python train.py --vocab_size=93 --init="lecun_normal" --eps=1e-10
Rows from block 3 of the audio encoder, named by matrix and row number. Rows with one number belong to one channel. Each number is 200 + 40 x the weight over its row's rms, rounded and kept within 0 to 999. All counts start at 0. After the name is the row's rms in percent of the matrix's.
# convs0: first width-9 conv (encoder.blocks.3.convs.0.weight, 192x192x9), inputs 180-191, a 9 kernel for each
# convs1: second width-9 conv (encoder.blocks.3.convs.1.weight, 192x192x9, transposed), outputs 180-191, a 9 kernel for each
convs0.71,100,150,154,148,189,197,181,189,194,190,158,169,174,182,200,222,211,213,198,97,94,127,127,133,185,171,168,157,265,253,272,246,193,194,203,168,111,156,169,206,204,212,207,188,207,239,124,124,132,126,175,166,202,238,239,149,206,189,188,175,203,204,182,215,147,137,191,219,194,193,223,226,212,181,181,160,165,183,190,183,195,204,246,242,235,240,258,253,264,259,286,195,187,180,180,150,143,191,213,214,235,129,176,176,161,225,221,232,161
convs0.72,101,196,177,178,171,170,178,154,157,159,181,205,206,206,201,201,197,200,218,129,112,127,142,170,205,209,199,215,252,253,276,275,247,248,236,203,164,205,173,173,171,182,186,196,199,203,214,160,153,140,140,160,171,207,229,139,138,140,128,105,128,150,173,191,177,201,206,198,169,161,153,146,135,209,202,201,206,195,214,219,221,233,165,168,153,138,151,196,221,235,267,227,211,213,208,209,201,204,207,213,108,164,175,197,203,196,200,207,181
convs0.73,095,255,243,243,257,270,281,283,291,300,231,225,197,174,190,184,180,162,183,217,252,276,252,236,244,228,187,205,252,225,214,206,223,201,222,231,242,262,236,212,206,226,247,236,214,219,184,221,216,208,186,169,145,109,84,178,223,229,225,248,249,256,301,294,231,218,186,197,234,201,207,223,209,202,201,203,199,208,224,220,231,222,152,155,173,180,161,147,150,149,144,251,232,210,195,213,202,226,254,271,192,212,208,187,219,246,288,249,274
convs0.74,100,224,202,182,204,190,205,238,228,181,134,219,232,238,218,142,104,119,167,212,233,196,230,161,104,102,236,287,245,224,216,209,224,228,211,170,160,191,228,214,226,211,169,179,228,232,223,172,123,180,188,168,174,182,191,131,152,131,153,216,166,158,154,194,159,200,196,199,260,157,233,240,242,264,260,225,226,177,196,200,211,211,190,146,188,176,200,232,228,256,218,287,234,192,191,197,235,186,204,253,198,260,240,219,246,193,106,117,191
convs0.75,100,215,215,192,167,228,204,205,193,181,239,330,236,229,188,272,251,168,157,219,253,196,179,111,204,178,155,214,206,197,222,178,184,187,194,169,199,214,215,181,229,215,191,183,150,157,206,116,122,139,137,134,219,270,198,181,206,211,193,145,225,219,109,130,310,160,123,83,218,175,189,209,154,200,187,191,154,198,223,229,273,262,176,251,248,258,231,260,258,251,198,229,213,228,167,160,165,156,193,188,208,157,274,134,194,186,180,123,217
convs0.76,100,181,160,125,104,124,126,115,135,121,259,258,221,198,203,245,267,265,225,203,205,303,291,217,208,245,295,242,174,168,182,224,226,219,240,207,194,122,121,150,218,231,201,146,138,156,146,164,139,150,134,179,165,218,182,216,192,201,194,253,216,160,188,186,195,190,151,164,183,239,220,142,185,258,221,184,165,202,234,251,207,200,139,178,201,204,194,193,182,175,146,183,194,220,226,179,181,210,221,220,214,154,179,201,189,134,155,121,149
convs0.77,104,252,224,223,213,200,188,175,151,147,199,180,188,187,197,204,203,191,155,184,143,174,159,176,200,187,167,146,260,244,206,173,175,207,218,212,203,282,289,294,290,293,264,233,250,249,263,270,245,240,267,249,236,236,217,223,222,226,223,209,207,217,233,234,174,202,222,218,223,188,146,168,181,149,135,128,134,125,125,99,83,84,235,239,237,234,235,242,227,195,183,240,236,211,203,212,232,233,233,241,207,174,158,117,138,208,210,252,168
convs0.78,101,164,203,196,178,195,228,212,203,217,225,209,200,165,145,162,257,259,218,185,156,210,228,169,173,152,147,160,175,163,172,213,231,285,252,219,104,117,156,243,167,227,178,186,180,226,119,114,148,134,147,100,136,162,227,129,213,219,156,187,184,195,150,170,213,218,209,160,228,156,131,187,196,208,206,222,208,176,166,137,178,124,161,171,182,211,160,219,211,197,198,307,256,243,214,171,231,176,162,172,250,154,175,159,151,151,142,193,197
convs0.79,101,123,157,166,173,163,185,170,147,203,165,223,256,239,232,205,216,198,260,176,158,192,185,224,193,224,129,215,254,295,220,179,214,217,199,176,197,142,142,198,197,199,190,153,205,203,269,226,284,262,257,236,208,211,195,225,241,194,188,211,236,209,202,222,168,104,189,193,224,175,181,226,122,198,186,174,215,236,192,172,143,156,159,155,131,159,163,175,193,178,216,246,257,281,271,260,225,232,236,213,192,193,246,225,271,256,234,218,156
convs0.80,100,224,220,251,249,287,240,194,232,201,222,270,261,194,196,212,160,188,192,180,189,223,184,206,233,121,224,195,289,274,199,112,129,198,201,186,221,184,251,198,265,205,177,222,144,196,170,119,89,135,173,163,183,72,225,173,210,187,205,188,217,168,200,230,185,177,204,164,219,237,256,171,209,283,261,216,157,166,187,220,198,97,271,249,188,181,193,186,167,216,181,165,129,173,185,224,211,223,213,209,219,236,205,274,222,195,269,190,193
convs0.81,101,238,203,184,178,170,144,139,176,173,276,236,251,240,226,176,139,117,135,219,229,262,233,229,201,203,170,221,232,214,166,143,198,211,215,252,252,229,190,195,242,242,213,223,230,254,223,201,174,218,226,250,213,140,163,227,234,237,217,190,232,235,225,211,298,272,207,252,307,265,176,195,225,149,161,165,195,224,201,169,207,187,190,182,183,166,140,151,195,164,142,178,179,147,178,223,178,162,194,219,216,259,234,238,221,180,126,87,91
convs0.82,100,112,99,90,137,139,142,119,159,156,213,196,224,222,280,186,278,201,255,183,186,210,148,293,138,234,117,229,232,241,165,212,181,189,209,242,171,258,200,211,171,231,220,167,158,236,318,219,211,150,165,235,186,177,187,211,222,171,165,185,183,202,222,196,267,193,141,170,125,187,142,196,188,165,204,227,197,192,188,177,193,173,215,212,237,256,212,232,268,291,230,222,242,197,144,177,223,235,216,238,240,254,256,166,262,205,320,224,237
convs0.83,101,183,186,190,196,209,218,240,213,176,72,85,103,127,132,131,165,162,150,187,120,124,179,169,133,161,166,163,99,113,132,134,132,141,166,158,173,267,239,215,214,198,213,221,207,173,131,141,160,183,182,197,176,178,209,299,288,264,246,261,243,236,189,148,138,136,145,169,155,219,210,207,221,183,144,149,167,174,175,182,175,186,180,217,235,249,252,255,249,237,221,147,184,217,230,243,220,207,212,242,166,125,133,166,179,154,178,163,173
convs0.84,097,238,233,216,227,221,225,229,259,234,215,198,211,234,224,213,236,207,195,188,168,202,216,184,137,221,193,231,251,212,220,224,234,208,218,235,224,219,203,170,154,157,168,194,220,269,91,164,168,179,188,212,186,177,180,248,265,260,288,296,250,250,291,286,159,149,149,150,166,246,270,239,200,203,200,186,185,207,258,231,204,184,196,205,237,236,231,228,204,200,184,128,133,156,164,169,171,183,166,153,138,86,115,179,153,215,265,219,210
convs0.85,100,234,190,165,232,229,179,196,163,209,181,107,189,170,84,157,214,239,161,241,124,186,243,122,162,190,220,144,187,179,208,245,225,219,145,128,168,183,222,205,169,180,168,216,186,214,163,207,193,191,175,195,176,172,152,238,268,159,160,233,130,157,144,185,139,140,145,105,250,289,213,214,291,201,184,229,191,197,243,175,140,132,186,247,254,241,209,180,215,259,260,135,154,242,226,240,227,126,165,180,251,143,232,151,151,149,257,200,127
convs0.86,097,216,205,199,190,210,218,202,180,145,177,185,215,235,239,213,207,192,190,214,217,193,169,165,163,204,215,256,244,234,213,206,209,220,219,206,190,158,171,142,150,185,178,166,175,212,208,229,234,240,264,286,273,255,245,175,168,131,131,146,135,136,178,236,178,198,209,201,201,235,218,206,204,217,215,225,209,211,222,194,193,215,238,224,237,241,245,243,227,222,219,367,338,296,247,222,201,203,188,176,226,208,206,214,180,151,194,212,211
convs0.87,101,137,91,87,190,227,262,226,212,222,246,193,223,249,264,227,206,186,175,295,177,257,222,255,258,264,258,266,179,172,197,231,254,238,215,213,204,233,206,188,190,206,199,203,227,255,182,195,149,166,103,112,132,187,210,195,138,163,203,206,183,231,183,227,169,173,179,197,209,163,165,216,176,252,208,243,235,250,258,216,208,182,266,262,256,207,212,214,202,147,113,201,256,252,195,166,174,161,166,165,224,169,239,269,250,225,188,221,287
convs0.88,099,173,194,188,169,187,216,185,220,244,182,151,166,159,149,161,139,115,149,207,169,213,215,179,158,137,135,135,185,209,191,176,166,176,196,193,204,173,187,221,219,207,181,131,168,179,225,226,239,237,212,227,241,262,267,260,208,238,258,231,206,163,164,177,165,184,161,106,168,234,198,207,288,168,190,176,140,122,145,178,200,200,192,201,205,210,199,168,164,86,36,187,203,201,168,175,153,152,197,242,204,194,182,145,148,172,132,102,150
convs0.89,098,218,226,232,223,217,209,207,166,142,201,184,196,225,263,240,220,184,202,279,272,277,243,277,207,183,200,228,143,154,207,184,188,214,196,198,175,264,253,243,245,251,246,248,203,210,211,258,236,202,170,174,151,159,236,200,202,195,222,240,212,208,203,212,194,177,248,255,216,238,257,228,227,229,229,224,204,196,172,183,207,198,183,180,189,192,208,230,184,170,196,181,190,185,189,188,169,196,219,238,117,154,175,163,166,129,174,233,166
convs0.90,101,115,110,106,122,156,206,181,177,181,225,258,268,211,170,147,146,141,185,160,167,222,206,199,188,186,149,253,199,236,217,144,152,174,183,208,202,202,157,164,163,195,188,186,169,167,197,174,121,115,118,121,152,215,240,149,112,178,186,197,233,231,173,136,180,194,172,130,129,157,146,243,222,127,161,217,196,157,172,217,266,272,198,230,212,203,209,191,245,249,237,81,87,94,126,153,168,167,226,275,194,205,219,221,214,188,94,172,182
convs0.91,100,153,162,153,188,199,213,189,182,182,272,283,304,237,187,155,160,155,170,311,311,292,218,269,222,171,217,236,134,198,244,217,175,193,220,242,252,254,258,267,271,293,287,209,176,141,191,178,167,193,185,207,197,224,148,210,150,153,170,196,166,183,206,159,114,179,217,243,224,224,210,265,204,122,170,196,176,154,151,221,236,230,305,273,237,261,264,222,188,172,139,87,107,127,146,155,193,244,277,314,196,232,288,225,175,190,213,171,204
convs0.92,106,241,223,200,166,169,177,182,179,173,176,184,201,232,227,222,210,220,207,194,177,185,218,204,243,222,227,197,257,254,250,243,255,254,240,238,240,111,109,103,115,128,122,134,150,172,234,213,220,226,210,206,205,205,208,119,140,147,134,135,149,150,184,180,204,245,250,227,242,206,216,243,242,253,239,231,228,255,257,256,261,251,184,196,208,198,193,218,221,225,253,279,242,224,225,212,197,190,187,196,155,181,199,260,244,205,212,223,172
convs0.93,100,245,193,171,152,184,213,202,188,170,222,232,231,215,163,139,103,122,126,238,251,196,175,165,167,165,201,145,297,271,217,197,182,241,218,206,250,191,203,170,132,133,169,161,160,135,126,143,180,204,217,216,214,188,182,268,193,147,167,124,126,180,193,197,279,224,192,220,197,239,187,193,232,216,196,210,245,215,247,269,235,226,228,238,245,243,209,181,194,214,179,59,116,185,204,203,237,251,299,335,191,193,229,226,180,228,158,144,231
convs0.94,099,257,234,230,237,246,228,206,187,204,256,242,235,220,221,242,227,203,165,213,220,216,202,187,234,232,237,229,280,276,272,280,284,259,243,180,181,167,202,164,172,179,207,209,234,227,166,166,187,200,218,242,235,243,250,111,90,70,98,116,128,105,158,166,266,273,252,245,237,204,180,185,260,239,232,216,176,183,202,230,221,180,201,208,221,216,226,209,172,158,174,279,260,249,229,238,237,225,239,269,206,190,209,210,191,216,208,175,177
convs0.95,100,175,169,176,223,231,244,270,252,227,176,190,218,194,219,155,219,174,229,162,163,203,126,214,137,236,244,292,174,226,276,268,249,257,162,183,178,178,186,190,207,167,209,232,254,236,210,143,148,163,136,195,166,203,199,182,149,157,177,155,117,144,141,143,140,154,129,179,139,212,288,286,179,160,179,177,170,192,177,188,177,161,243,262,264,239,263,251,243,235,263,198,213,190,192,178,169,183,207,211,200,225,242,278,248,237,208,239,174
convs0.96,100,165,121,129,131,139,134,114,120,143,155,188,178,193,226,222,222,249,225,191,216,221,199,180,151,116,193,136,199,202,192,162,179,139,144,151,191,191,236,227,205,177,145,126,117,139,153,193,174,205,193,199,189,191,195,291,268,316,279,252,249,224,267,267,139,149,125,145,98,164,154,155,221,171,162,159,132,133,128,170,167,163,143,139,138,193,205,200,202,160,112,238,233,235,275,282,256,249,254,256,187,198,132,157,183,167,154,190,260
convs0.97,100,160,111,189,218,205,235,267,290,282,223,208,214,248,241,229,242,213,203,267,230,215,198,219,207,162,174,215,168,194,212,197,167,196,238,235,210,232,167,222,228,222,168,188,197,175,233,206,164,173,202,189,166,149,98,163,185,193,145,86,254,230,175,202,191,142,201,214,216,235,238,225,127,260,256,263,235,220,222,244,244,214,227,238,163,210,226,209,191,154,214,227,200,174,154,178,184,145,130,127,271,219,192,164,166,141,152,171,158
convs0.98,101,245,208,200,210,205,200,201,191,215,180,159,148,209,249,236,221,219,198,195,179,145,184,213,186,187,216,173,179,173,135,169,202,190,200,199,226,324,315,299,254,247,268,228,209,188,253,243,229,236,216,225,178,130,133,280,285,262,234,248,295,315,278,279,258,190,201,224,222,239,193,117,137,141,134,111,135,149,152,211,211,161,142,151,162,183,141,145,173,185,190,163,160,147,153,189,199,220,218,198,221,172,128,147,228,228,196,214,156
convs0.99,097,177,197,226,221,198,191,187,234,268,180,197,192,212,185,184,190,202,199,162,166,139,198,175,178,188,164,165,150,178,214,199,163,136,122,120,161,211,224,206,182,188,193,175,166,170,183,187,201,182,190,168,186,219,240,144,154,141,149,164,169,163,151,163,155,126,151,139,139,143,127,184,253,210,218,226,222,181,177,189,209,224,232,251,253,267,276,281,276,245,213,215,212,211,217,189,169,181,195,190,186,173,170,195,192,228,209,196,238
convs0.100,100,205,211,246,205,195,190,182,205,205,217,216,205,193,195,148,131,106,178,155,181,160,104,192,192,146,185,239,230,223,190,180,175,190,225,226,209,177,200,185,186,170,190,181,178,231,221,157,169,185,199,209,214,199,137,147,232,226,148,163,165,114,186,243,137,142,240,233,189,228,245,263,205,167,171,146,184,167,193,190,203,211,312,272,265,232,252,215,194,157,124,248,183,185,227,196,204,208,182,111,202,223,162,228,159,231,200,189,203
convs0.101,100,167,155,140,147,170,167,174,151,175,154,130,216,212,138,172,119,237,173,271,176,251,255,192,242,91,266,210,139,198,197,180,163,136,175,179,205,185,150,142,170,215,182,183,216,234,193,232,172,162,172,166,136,130,172,148,158,154,150,181,136,191,176,194,161,185,238,141,207,115,253,182,206,209,234,240,211,166,112,170,155,156,239,260,153,145,158,199,234,290,252,185,160,171,182,184,193,142,182,151,191,156,234,207,150,158,181,171,172
convs0.102,099,257,252,240,214,209,207,199,200,177,206,200,194,210,221,239,239,252,264,162,173,165,167,142,140,138,142,137,193,179,196,195,184,186,194,202,224,201,211,197,194,185,179,170,154,143,124,164,165,167,168,161,165,161,156,233,205,196,211,191,212,203,202,203,181,202,201,183,178,183,173,183,180,299,271,267,269,289,274,276,265,285,86,105,119,131,108,115,120,130,156,175,191,186,187,180,175,163,177,187,188,157,187,200,212,187,198,201,211
convs1.71,095,231,247,211,210,193,196,222,192,211,219,257,251,258,236,233,247,190,178,205,193,155,164,222,194,164,181,194,192,194,181,172,191,181,193,185,159,236,235,226,238,224,228,217,193,192,186,178,181,145,149,124,127,153,144,154,126,145,180,180,189,186,207,203,180,213,213,200,178,193,200,207,204,213,227,221,217,207,184,171,163,156,261,264,226,213,253,246,250,234,236,95,93,127,121,187,212,194,204,191,262,270,244,283,218,230,241,207,224
convs1.72,102,171,174,192,201,212,206,196,194,227,222,218,214,227,191,197,190,147,155,157,169,148,125,164,169,184,214,221,170,154,157,171,182,192,197,180,180,191,207,196,220,218,218,203,189,159,141,150,157,148,168,168,165,188,207,209,214,207,219,222,234,232,211,225,146,174,191,212,199,202,212,197,199,112,156,160,155,180,165,151,143,143,233,211,210,208,226,217,200,211,204,194,172,177,169,176,160,159,157,152,310,271,263,283,252,246,215,182,162
convs1.73,115,264,256,246,242,234,218,199,181,188,204,215,225,225,220,207,198,178,164,227,209,193,205,217,215,222,246,224,127,142,153,152,146,163,179,198,203,175,171,206,199,209,208,200,177,189,244,230,236,227,208,185,184,191,176,234,250,245,236,207,224,236,230,184,218,217,221,205,200,211,210,193,225,210,203,212,206,220,214,215,216,228,189,198,196,201,188,190,229,240,230,242,243,236,224,230,231,230,234,238,225,201,205,201,183,165,183,168,148
convs1.74,099,231,194,198,236,275,204,150,138,174,267,208,189,192,254,245,183,201,204,120,197,212,216,178,170,222,220,185,190,210,206,205,191,201,228,258,247,127,91,143,209,233,204,170,222,273,193,183,232,227,258,223,182,188,218,269,272,256,257,222,193,189,167,161,268,221,145,163,198,200,153,197,235,191,246,249,204,233,201,149,165,187,201,210,238,209,221,196,252,269,197,232,271,220,165,193,198,185,161,132,205,161,195,221,206,196,219,226,219
convs1.75,095,158,224,284,214,152,182,150,156,135,180,133,183,238,130,166,176,254,171,161,132,184,161,254,199,193,162,155,222,129,160,204,213,191,186,163,139,227,201,180,170,152,130,201,152,161,209,266,266,170,165,265,270,238,215,151,141,189,227,207,211,198,245,238,178,209,210,177,77,165,253,256,253,229,146,218,265,246,270,211,225,185,183,207,202,241,221,223,220,191,207,195,169,160,199,168,186,166,238,204,204,220,155,197,200,156,238,204,188
convs1.76,103,200,201,180,182,182,203,180,174,154,271,255,211,230,153,144,143,149,169,270,257,297,204,268,246,247,292,293,263,225,205,234,226,192,175,204,204,204,189,198,201,216,205,237,237,217,226,272,272,238,236,230,191,218,167,177,224,175,199,128,144,173,210,271,197,164,132,139,148,181,180,175,160,182,201,159,144,190,245,275,223,210,153,152,156,191,186,179,146,173,147,173,155,161,164,139,131,117,134,169,198,214,220,251,185,175,213,196,226
convs1.77,102,203,218,224,217,209,223,222,209,200,115,148,171,196,200,175,171,142,130,174,121,116,119,163,194,185,184,203,152,180,201,201,191,189,194,185,167,284,290,317,300,267,245,243,232,234,182,205,206,206,225,232,197,206,224,154,172,172,196,194,180,184,185,212,206,210,215,211,196,197,218,209,177,102,106,93,98,109,130,131,125,127,214,205,174,154,164,161,166,177,197,152,128,124,128,145,156,138,150,163,228,248,257,248,226,205,186,179,163
convs1.78,101,240,252,291,216,214,211,200,150,191,180,177,247,198,213,200,213,235,258,225,239,136,151,194,190,164,154,166,182,200,217,240,203,135,140,157,176,155,208,165,192,186,230,176,177,180,301,284,296,224,239,265,285,223,254,216,198,276,246,201,161,228,267,261,196,179,273,193,154,197,213,191,136,246,155,198,235,227,196,234,251,184,178,300,237,175,150,129,162,136,195,174,171,203,161,212,151,211,183,187,180,182,190,242,197,141,146,172,178
convs1.79,100,208,167,187,182,217,223,187,117,137,207,161,177,190,203,214,194,196,185,134,200,145,186,236,187,145,201,207,206,230,211,196,196,201,264,294,229,196,233,227,229,171,194,157,188,162,187,192,182,156,181,164,152,147,179,295,261,271,288,259,259,242,285,287,232,201,237,195,182,279,261,210,196,206,200,172,142,148,177,180,171,175,256,279,253,243,238,217,198,164,198,179,175,193,180,177,196,236,241,217,276,233,281,251,216,195,232,200,191
convs1.80,095,237,202,206,245,231,188,153,171,202,161,191,153,184,189,177,220,212,225,250,179,150,101,126,250,249,234,202,127,116,169,202,194,218,181,178,215,197,243,199,221,239,180,210,196,234,176,177,236,233,210,266,258,242,294,253,281,242,196,237,222,175,187,135,259,247,170,228,191,156,194,213,181,289,203,150,206,202,241,215,208,207,72,53,200,185,187,242,250,273,337,231,208,185,132,206,225,259,178,127,179,178,230,188,222,192,111,197,245
convs1.81,094,175,176,177,196,171,153,177,196,200,241,216,212,177,185,161,166,146,141,188,211,207,260,198,179,200,219,206,258,245,211,201,213,195,231,235,224,208,228,254,249,222,212,243,273,265,182,185,201,222,236,224,248,265,270,129,146,163,167,155,157,156,111,99,180,201,220,192,203,212,223,213,228,185,151,155,134,128,161,173,192,182,202,180,144,150,229,247,255,266,282,183,183,191,167,139,137,153,152,144,110,107,142,133,175,189,168,163,172
convs1.82,095,100,98,152,172,227,199,238,194,228,106,112,169,130,188,164,167,173,195,189,201,181,333,245,270,150,276,209,201,221,174,172,150,176,144,204,183,145,160,194,223,170,212,145,207,189,176,155,160,190,119,114,153,179,252,134,150,224,212,215,212,181,234,242,174,147,179,133,199,167,173,105,132,161,165,159,136,191,219,166,171,227,291,264,172,193,190,229,253,241,255,87,96,145,146,165,163,112,98,124,152,186,237,126,195,173,171,160,149
convs1.83,097,194,201,195,211,201,194,188,174,158,268,277,268,266,298,314,282,265,265,207,187,185,192,145,142,188,208,184,223,241,222,196,211,239,234,216,230,218,194,187,183,219,227,229,231,217,250,255,248,253,237,213,190,158,140,150,158,145,156,164,147,118,126,179,184,187,177,154,200,187,189,199,207,152,158,154,148,135,138,142,163,168,223,217,206,217,220,232,226,227,252,144,147,166,195,186,181,193,213,205,175,170,191,231,235,250,233,212,262
convs1.84,096,244,216,199,202,210,202,190,171,161,160,181,193,182,204,210,200,183,204,221,193,172,193,190,200,202,218,189,135,145,119,116,138,166,175,196,222,189,185,209,194,187,170,180,160,177,302,293,269,260,213,184,173,179,137,111,138,134,146,162,156,151,148,153,232,234,240,225,249,234,252,237,246,206,204,224,239,238,234,195,192,172,165,188,189,205,214,218,228,254,249,116,137,122,154,186,198,197,195,221,146,162,188,200,197,194,192,166,177
convs1.85,104,274,237,186,181,191,207,206,205,172,234,288,233,251,176,205,247,216,211,172,144,223,186,224,103,160,184,172,239,242,193,219,264,261,269,241,233,168,185,153,196,196,279,190,182,212,247,236,215,219,216,199,249,177,151,145,190,269,177,227,197,157,235,204,255,274,134,131,142,278,180,167,205,196,177,249,192,215,198,197,207,157,151,122,209,241,254,188,196,182,201,198,204,210,186,216,146,151,238,255,171,193,253,221,176,188,178,193,234
convs1.86,098,212,197,194,202,208,196,169,169,173,221,215,227,228,230,232,222,227,218,188,203,181,189,223,200,192,183,185,191,198,199,187,170,169,184,205,191,246,227,203,202,199,178,153,152,186,207,210,217,203,210,212,221,212,200,240,235,226,203,226,248,265,277,261,200,183,170,154,121,119,125,149,173,218,199,184,175,197,203,192,204,206,176,196,220,225,212,219,226,208,151,339,306,281,257,242,235,218,223,206,215,220,243,223,225,226,218,216,222
convs1.87,096,217,235,228,195,177,189,196,186,192,168,167,180,184,200,229,250,210,229,248,237,223,219,252,286,255,290,181,254,252,275,267,230,216,232,199,212,267,289,256,199,171,211,196,129,124,280,298,284,268,217,265,239,244,218,173,215,226,211,211,221,194,183,195,168,185,217,164,166,159,176,124,166,289,224,229,232,234,239,254,246,226,191,186,164,179,188,191,195,169,154,234,219,208,211,234,207,192,180,164,199,185,196,174,166,195,199,144,187
convs1.88,116,231,198,206,169,153,166,185,204,201,219,212,178,195,182,159,169,181,167,135,221,233,204,180,203,218,239,202,192,253,252,241,250,272,286,268,246,248,242,221,200,202,201,218,226,221,260,265,264,272,288,329,314,291,273,214,249,213,216,212,198,160,161,152,324,259,200,202,181,120,155,186,191,195,195,173,145,152,182,186,197,219,209,205,226,266,246,262,257,260,297,196,180,172,136,148,158,146,178,218,176,190,176,203,189,204,186,175,183
convs1.89,096,195,172,155,172,195,165,151,115,149,218,164,170,187,185,164,157,131,136,216,231,216,205,226,206,207,221,243,167,153,161,159,175,181,214,199,207,129,85,120,166,174,155,165,189,210,270,246,191,188,182,186,152,160,181,167,179,148,133,141,117,150,205,231,166,160,195,237,220,208,179,138,129,228,217,213,216,179,198,207,237,246,227,243,216,172,186,216,229,202,177,230,240,245,237,240,186,150,124,149,251,205,180,168,195,172,152,139,120
convs1.90,095,132,137,132,96,132,136,162,162,179,239,202,184,194,232,275,226,237,223,164,261,197,209,154,185,199,171,166,260,253,237,239,207,181,178,186,186,125,144,126,118,144,178,215,256,202,239,247,237,178,195,193,214,204,238,180,183,199,139,188,207,196,146,153,171,101,219,149,164,217,182,202,175,171,144,172,123,127,140,175,195,189,259,290,231,260,203,129,164,151,181,129,160,153,191,216,229,250,232,236,235,211,157,229,257,284,242,210,201
convs1.91,099,115,108,94,120,146,145,119,129,151,161,157,151,153,198,232,235,234,174,198,208,244,229,184,223,241,197,200,264,241,216,194,175,200,204,233,232,161,151,181,194,209,200,190,243,219,196,192,191,228,237,242,238,236,258,173,219,254,251,223,176,144,155,163,209,200,223,219,259,226,198,224,178,154,182,174,175,194,188,169,206,270,201,207,197,177,141,170,224,236,243,171,226,216,179,172,150,137,107,142,165,142,165,159,212,220,204,218,206
convs1.92,097,224,233,237,241,240,249,237,220,224,241,237,233,237,227,247,236,219,232,199,180,169,164,188,186,211,205,187,188,183,187,187,180,173,181,196,201,215,195,203,206,219,227,209,183,159,158,159,171,169,171,181,178,171,167,291,298,285,270,265,253,250,257,231,181,199,192,196,214,234,240,242,218,205,210,218,225,248,249,266,263,241,155,183,184,159,158,169,166,193,217,331,307,273,250,227,215,216,198,163,278,303,284,285,259,268,231,238,236
convs1.93,097,190,221,176,149,162,177,152,136,92,174,221,221,207,266,274,293,296,264,202,161,227,222,165,220,217,157,201,174,161,197,213,179,165,158,165,202,206,188,146,165,186,165,202,189,180,165,184,217,207,195,241,236,235,219,156,158,181,185,178,169,158,168,176,194,230,184,160,218,207,172,177,158,282,222,210,261,313,330,278,267,279,167,137,149,192,165,183,221,241,256,131,179,199,200,220,216,229,206,224,130,133,147,220,235,218,201,217,246
convs1.94,093,247,250,246,251,249,242,234,215,180,210,209,208,203,202,193,190,169,129,164,180,207,252,283,261,243,274,242,118,139,164,183,200,190,176,190,187,221,212,202,201,206,221,204,178,169,164,171,197,213,206,218,233,242,223,280,289,286,267,254,271,234,221,189,228,213,212,201,215,206,208,178,187,290,235,208,222,258,270,257,244,256,147,178,222,236,231,255,296,312,337,276,275,253,252,240,232,198,216,186,242,224,212,219,204,224,243,212,262
convs1.95,095,169,136,189,198,247,232,250,217,172,215,208,176,148,168,188,199,167,136,146,210,207,233,177,187,172,198,161,158,187,192,227,185,185,206,196,202,118,176,113,160,232,239,217,264,217,236,250,253,212,183,211,176,133,136,155,167,157,191,201,227,183,187,190,182,164,147,122,199,189,237,244,234,217,176,185,181,198,242,180,190,195,251,218,289,253,195,194,244,190,205,193,211,151,211,206,186,189,158,141,215,147,162,171,128,208,194,225,290
convs1.96,099,171,218,239,205,188,182,191,213,240,153,176,158,217,213,177,188,149,165,173,115,220,185,180,198,185,226,193,146,142,147,149,175,182,176,147,159,215,162,198,225,237,209,229,212,213,211,204,234,244,240,213,198,209,207,108,140,120,143,148,171,218,169,197,137,196,181,198,207,155,197,183,196,176,182,177,194,163,131,148,162,166,226,192,176,187,189,182,183,223,204,134,137,174,179,171,190,203,205,237,224,209,198,219,224,234,216,173,158
convs1.97,102,182,165,206,200,202,171,184,224,213,181,180,215,246,214,189,176,153,159,228,225,193,151,191,214,236,272,215,224,273,254,235,206,202,215,190,177,220,194,191,228,207,192,179,209,175,256,216,244,218,216,185,126,177,200,184,131,181,202,122,168,203,276,303,239,205,246,226,201,179,185,178,171,342,226,168,229,259,243,261,241,173,185,247,225,151,137,168,247,241,208,242,242,217,212,195,186,177,183,189,127,134,153,189,120,149,177,181,200
convs1.98,100,190,201,205,207,197,184,178,168,188,253,221,203,208,241,245,204,197,161,105,137,164,160,164,181,244,248,233,186,156,149,158,190,193,186,197,192,255,217,259,241,260,259,266,245,240,142,162,160,165,206,225,223,206,233,128,128,150,169,166,163,137,123,150,195,167,182,207,216,184,169,189,196,141,169,188,203,192,187,182,166,169,258,243,200,209,193,179,214,250,264,187,176,174,165,169,158,157,159,164,202,176,178,185,198,193,162,168,165
convs1.99,107,155,172,161,125,119,121,130,137,139,209,209,234,230,238,251,233,253,258,215,233,202,203,180,141,149,132,128,198,207,214,206,200,198,172,186,189,186,202,194,149,155,153,136,155,158,219,218,202,186,186,177,198,195,176,234,209,212,211,204,207,208,202,225,202,193,181,159,182,181,144,160,175,150,150,145,162,178,166,158,182,191,299,287,271,291,275,269,262,244,246,196,193,194,194,190,167,165,168,162,208,200,205,212,198,204,207,184,190
convs1.100,089,173,143,153,194,234,177,179,183,159,188,174,177,170,220,222,221,246,226,165,226,251,165,133,179,186,161,201,185,193,204,187,202,193,228,214,191,216,217,204,207,171,166,192,234,270,151,173,233,245,275,196,152,220,300,260,233,210,215,271,218,227,237,188,236,240,187,207,200,141,112,211,199,222,218,171,155,145,164,196,161,205,182,163,212,217,222,241,181,140,169,359,250,209,190,214,191,246,262,235,225,254,210,161,210,223,199,177,223
convs1.101,099,232,193,187,227,209,209,209,256,258,214,282,157,202,179,257,224,235,208,200,113,233,191,210,174,253,199,212,225,260,259,226,211,202,183,184,176,152,137,188,212,194,212,240,210,194,220,164,187,167,130,123,149,206,227,200,207,247,221,245,245,261,231,230,151,219,135,230,211,231,199,217,203,214,168,155,235,200,181,155,184,225,305,243,258,251,267,187,180,126,163,161,176,192,175,198,218,221,203,184,187,177,253,224,224,284,228,221,191
convs1.102,107,146,156,163,168,165,166,152,151,151,214,231,246,243,232,221,197,187,185,268,246,246,227,209,194,202,208,216,200,186,197,188,184,172,170,171,175,148,154,179,179,182,175,173,154,152,223,230,225,225,217,215,205,195,176,184,154,127,140,143,151,148,144,167,180,166,156,155,159,173,149,132,136,243,226,224,218,216,245,260,262,257,168,170,165,147,155,154,177,180,196,241,236,215,189,160,133,133,134,157,250,238,231,242,253,246,234,205,191